From a checkpoint of a small contrastive image-text model.
Model: encoder patch size [4, 4], encoder width 256, text encoder norm rmsnorm, text encoder activation gelu_tanh.
Training: cautious_adamw at rate 0.002, 7400 steps.
Data: trained on rendered roads seen from a driver's seat, with toy cars, trees and houses, 36250 training examples.
Rows from block 6 of the image encoder of a small contrastive image-text model, named by matrix and row number. Rows with one number belong to one neuron. Each number is 500 + 25 x the weight over its row's rms, rounded and kept within 0 to 999. All counts start at 0. Numbers have three digits each.
After each neuron's rows are labels from the 100 images, of 14848, where the neuron reaches its highest value: "responds to" is what is common among them; "colour at peak" is the nearest of a few named colours to the mean colour under the peak. Only what is clearly more common there than usual is listed. The data: rendered roads seen from a driver's seat, with toy cars, trees and houses. In brackets: how many of the 100.
# fc1: MLP up (encoder.blocks.6.mlp.fc1.weight, 1024x256), inputs 86-171
# fc2: MLP down (encoder.blocks.6.mlp.fc2.weight, 256x1024, transposed), outputs 86-171

fc1.134:510475499535499482494448491464508482534499467540538532465520495509513492508537511559501517524507501514476484527513493457527502479527503522514463475478521513530504527547495500518524490570423470525481489494507499494512501514516490502485505463479491466514495473
fc2.134:491553522519486502507499478520478509508482526477476498495438499468534489447461496542446519472530507482508469474478444499513491505490487482512512490505486457443519494440499520449484456506456536510502490488492491527485472523516492509477499480470475485513533497
responds to: truck (94)
colour at peak: grey (59)

fc1.752:506490473483514536526457495536494491522498460502521474515520544479503480518502519557509529452479501531502441533534474468452538468497454520508481467482510555511519498545473512498492543473498442521423528518480505477501505517493496460487525520479505492513501492
fc2.752:501519524523467541476534508507536488470496500470497498493479469526507476517502512472518493513466541458486512534500511485501503510555539456482473528503494480534530500512568495493495494503530519489508504441513471520500512488483560525490492490502501505433563463
responds to: truck (99)
colour at peak: green (37)

fc1.29:525485519541522513499489509487492523517482489548514537492480474491489481488499554515497529502498527522509502537480493495464488500473546505517538488480479472520469487506439504542479474514506506508477522516500528494463458513489454474492493537542480488489482481
fc2.29:496452500469508498528487473477494439497480454508553519448485482513566493500485491500486481532495483476503565535507508426529508495501540495488452501508535509502491514544479495508514524514491473522491543516489481537533479510520483544473544497536517460524487492
responds to: truck (92)
colour at peak: black (91)

fc1.265:496487493496518481489476502508489450556512501515506499547512518497491522469538545565461513527514483555550476480483484522483517482458463546531505472483500500499524511476491557489531481515485479521493507476464501465501513523544467493534481498478500476511459477
fc2.265:495550511499469486481530484508476522463522508531482486483469500485491498530506491510490488518460532472501477538477495487543493511541522485501510520497461492469503477539544500510462482491517522512543495511524500527527513498486520488469509458466495536454507499
responds to: tree (100)
colour at peak: grey (66)

fc1.50:529489481549526496513493506508516526539529505486502511526522463478509489504475524529504508456515469516552501507528476464455506485519481525525462449513537533526526465522476526516533506483475496478441460515471489481441506473532465487506502530486497525539490512
fc2.50:472536503467512453522448506515483505514496505453516499561484497510480504490539522497524548491523531513551509484475516475468506495486511473506501487466521486525453466486500494543490481501548487494480445568476492456514468498470500475514477478538445511476522515
responds to: house (62)
colour at peak: brown (63)

fc1.367:461510478568484484530489483492562503529528474487497482516491493435515456458489510482478519436511492521521495455510505529472512511533482507488482493501503520461484441471478526515512487478481518469498508530439475472517514483522454502486483525501519514493509468
fc2.367:486502489516487453494479517491525509536524520485541518511497502551511457477509487528472482510513502537532515508466455449534502493526504521516466493486482490469518462482493498493511468514529518512520505458491453484511498503465490513502565498493478493498487477
responds to: house (100)
colour at peak: black (34)

fc1.584:485485487519484478500491505502512502523477502460508515515507544504493502510479477478479465529507503526475529461520503494483481519498528487496497477485585513531491513483454503488490508491478509471476492492462464470495485502486479522485500543530493505553502495
fc2.584:487547545514442473549480518510473547477515480480467521449483525514516527518519461497490460490523490490514498540484494464506501491490499495496523514523516509463527494510535508455510505486498527488509490489480465507473494493511531548519515475509486547534491502
responds to: vehicles: two (74)
colour at peak: grey (51)

fc1.434:519450470492524446513518503488499484515529524521520466508523492493526470502449488533463485523548473524500512456490498520526497530537484486526485491514516500497503503501494540500505498475428509514514532466504503481490486502570470487475534522474489491539452512
fc2.434:522511500484521499461473516525505515463493494496519503453501442476501525494502509508527503527504498468473501547500515512519501466477494471502511535489511482493509565472504480515477547497508491513500532500471496565509492554526515483502546467522526488511531476
responds to: truck (86); vehicles: two (72)
colour at peak: blue (77)

fc1.518:486471506492471507516494479485517493528495507494478499546504531536475471522519517514516500447520451542514484511503488523477503501472442522519501471503517523483534450536449501508539483509496507519472516486498520476505491485517469468527467541495482495510492501
fc2.518:490505512491490499543541492540568473483496520482490479533485476518493454478497511455536465465504486471519493498502505524475468512517503496504451516519466488506545470507518479505499488448519515499499488482535494502486506469476496516526471516504496516468551502
responds to: truck (100); vehicles: two (77)
colour at peak: green (55)

fc1.285:468463482548472505525531487497485519562510523538471514524506529485457469512481519512499502476502507567531493480480484478504500523503508528513472478486501489505523496488493546516514514472481493465513520490497513444477483484502453489509488543497508512505474478
fc2.285:478491502525494516511554497516521493476513512527481520486492516533499472525534496480554486464501530478467474475501495471513501499488500501511489500539451500485539493485513498495475476499534505521542492467559495519449543496455498526512478454492497490478496488
responds to: vehicles: two (82)
colour at peak: brown (79)

fc1.270:483469498509492470526464489493501486556484486498504496507465536483505474474487508522512524497511461578528504505529480518491523519515466502513485492486515519451522475520469533466494503495471448481445522511489511419526503517523440516491467508500503504521507493
fc2.270:498543509502464473502512486480452494471481479518479513494518550484464539528516498504463487524479477470506522506496500529512511514504519489478553519506515490467509488490502552455498503501500514497498513478511498518522514501520521494504456469507550504498492466
responds to: tree (64); pine (61)
colour at peak: orange (35)

fc1.473:491479497494516516502485502512519469543515470524512494530509534442489517513489512513520488516468479543481497495538509477486507402497452536530489489483472498498533505494486526478540560513499471516461586501437501479517528529525481482530524498486571493497460458
fc2.473:499475514536525490477545530494510488509517489489559511466524500502483451544501508494515486454531512504473545517504488477495468449476549521528453505519490471519533500452499479474516480472469546528535523481464469502487498511508488526505500506545488460509504479
responds to: car (98); vehicles: two (78)
colour at peak: green (53); black (33)

fc1.451:496531488538478497505494538534522483542543493543486517542483489497508477519479535481557514517552508524499479450495507509468466503537541537501477459477517533529522531510479515508494523488420489506507512504516526449471479522522460476531485477447524496488510483
fc2.451:490481514468490514458540540523442544505513523515498451463522543510467514556504494488532505475498532472477498488482522506509486487456530553519566503532490518520474473528513488525476482497543490488535453489503504530526474474528481506473502506488486504529492492
responds to: house (88)
colour at peak: purple (39)

fc1.5:438502499502486516516522466505487469522485527534470498539548523498444532510490516521461527444483521522527447458505514545502521532509462547497502488496523515499507500503494534534536523507515510511504504482506490487517506489519469475503455510489498480519458463
fc2.5:522515507526500507501497528496540502505507468490537511471423478503571425444464523517496512505487541479510550529459465442509493482501489472494476471478473509478524511488488482479437460511489527508514489511499473509521500519493501501454554487512503465472517496
responds to: vehicles: two (84)
colour at peak: grey (56)

fc1.621:489507523463535511506465471518491458520511553500449498537526506527510524487566504501498508467522516509491442476494490505493523505507497537525463450500495484520525491520501502521549551483500513516467512477499489500484494508505449454549480510470463531512493480
fc2.621:553529502497475521498537477499500524494504504531481499484472512468525514483469474513508483560462484486473497535522507524515511505528491484497519516504513546466525477539526541470497517501482483493519509491516457539508546491538501517483540481469547502501473492
responds to: truck (83); vehicles: two (72)
colour at peak: grey (55)

fc1.677:476481484479508499501478497502507464543509507536517499525516526491499509512528528478526520512513471554489505498500481516494506433464462538520503466484495507515525516463485529482538517520470462528472544468490545459476496546541456473548506485456517483501487480
fc2.677:519437511522535520454542511508495486514526492497520514484524499491470480510502504511479495473513518522499538501503467491484486445460524502534460493487498485501518535442499499477541506488488513516515536468468479492472477517496470478516491529548525464514498461
responds to: car (100)
colour at peak: brown (68)

fc1.124:460438509475516509488500528533508479529527498510532488518496503464477515515500526489508514487507479524515478514515459465489512427494469530542440479475459500507525529470494528473541564484490508488504574477458501467514523530517481515529518495499569527505493463
fc2.124:514465488523529488462512543503501486522535468516574503479531491491485444542532536511512495510498495499524518520492503456497487438461548545523452478494468491524450488488484459506522523474499492524542530513463498498522499530492486507488529481540523461476484490
responds to: car (100)
colour at peak: brown (75)

fc1.192:488473497603484537532520496466500524528519527490495537493495535521505487519462512495509506469511509530521510477514512458494476484529519507496470476501531513535505507505499504502503528455458503478478487454479465460478482477497481517500496537512487485537506531
fc2.192:493520519526424501501525509505527536484497479507487475433479500489501506494496468501528490465492512469510528542506520502501480464553514492465508515532500522467526491531546517520497473462517529497531485439525463512503531453545536532461502489486489494471521502
responds to: truck (98)
colour at peak: brown (79)

fc1.125:456523494488475527514526485532520514509501530505502516495518509515458508548473506539510490507520477526486474488480518497537473504484477487506521510510488477458520530541504546539498576485496516489510493471498519481499468511539491451541554541466491512515454465
fc2.125:506436491510530482469519481490481502452468517495468500513499498523474530486495513516515477528470487501503512537514532520473465482480523458534510533492530499474496494503501527476509542508519527486484526491493464519488477488523469511518511538576530474497501465
responds to: vehicles: two (82); bends right (74)
colour at peak: green (33); black (33)

fc1.80:504487504482530456508516533537482470546545541518481477541483513517495492502449545508507527485528454537512465503517496472514457519461516547524454479491515509509546508499485517510540512473489498486483485498491500474460489510532457461524506483491493477543477512
fc2.80:519488534441550494494437477504476500523485511504488453536497497475502499473516515537514550465502479527505472519463487532474538482476413508496516480510505506472490477495442485544514498437565481523483480538481524476506510484515484437500482507536466524495480508
responds to: car (100); vehicles: two (68)
colour at peak: brown (64)

fc1.307:494491488506478496507477471465501511518492497533479468541529548471431497511525515482493542510492461517543482487507525533431516514486476534488546472507514518493472501460457500509542487528512511475512515503482508477507513483514468508508439509503495492526443484
fc2.307:497438471481504542509493499477489483486445510499511502485519493514494509534493499516538500465485497515498542540468450456525496478454458513462498513492478543477540519499464474449481492475515452533499506431559550492483492469475492493569497524508498463474482536
responds to: vehicles: two (74); bends left (66); house (65)
colour at peak: green (29); black (28)

fc1.97:502483515512480519442494530509499481553528528536494512533500511509486452526487535501532529450525506541494483485494519500478524509471531526512465455481486517521531513497485497506549531503480480499481574500533493479465499515492499480504477516497498470540487463
fc2.97:489471526475463520492555475455557486498519542516475496540496457497493477525495517519503467457522459489461501439508550557493478518480484499500484523509457526472515486492500511446520533499498522499526516475512513518480495536512506520502480543459513488494493497
responds to: car (99)
colour at peak: brown (74)

fc1.304:503462506476526486474502522489493433516476526493537485525507494549483467524521509494501503539509486499479507520505452476512466441486504509531455503491528484514538556448493471466533525515502512508507571449524532504481494552474497517508512499491513471497513489
fc2.304:552489499502501548460500510469510504486519485536527516461523493503506455507504511504457484502487517492468504510487460489540474462516475516515506493504466482481523517488489454472550500498484522540541553458499475535488525519487472515460522521497550486519467445
responds to: car (100); vehicles: two (81)
colour at peak: brown (60)

fc1.620:492453475524482520527474482528504510528462490547510494495464489450508469504481540539472521456498536531509523516484479494467516485492510506518504480481501509506492460516470516500494483511495506526489520533483493478484472498502442474493495509484481511494480469
fc2.620:494489526529507448509473502509478493516520488489494510468486495512499508482484494553504489515505495518498523487497540461527490525509491503500516495502534529499443466539483518531496505479489464516509475543459493495513487480510485512475481459519459503513459533
responds to: house (68)
colour at peak: black (99)

fc1.115:471494496473496492490486500511506463512518512493510488528494496489505513483489492488521497486552449510473522505522475552488494468532469463501472494494502464470516504501477535543525540511516511533487553480464492487507478502521454473541506517509533579521505476
fc2.115:504509491458550457477473514486465488497488500491520462500501480512526533446548502527471511515504459503513483571532504538477522464466447505507510500520481461476505524476503500479487491501529470538491499500421483513539492486511509492527516498529503508534517540
responds to: car (98); vehicles: two (77)
colour at peak: green (45); black (27)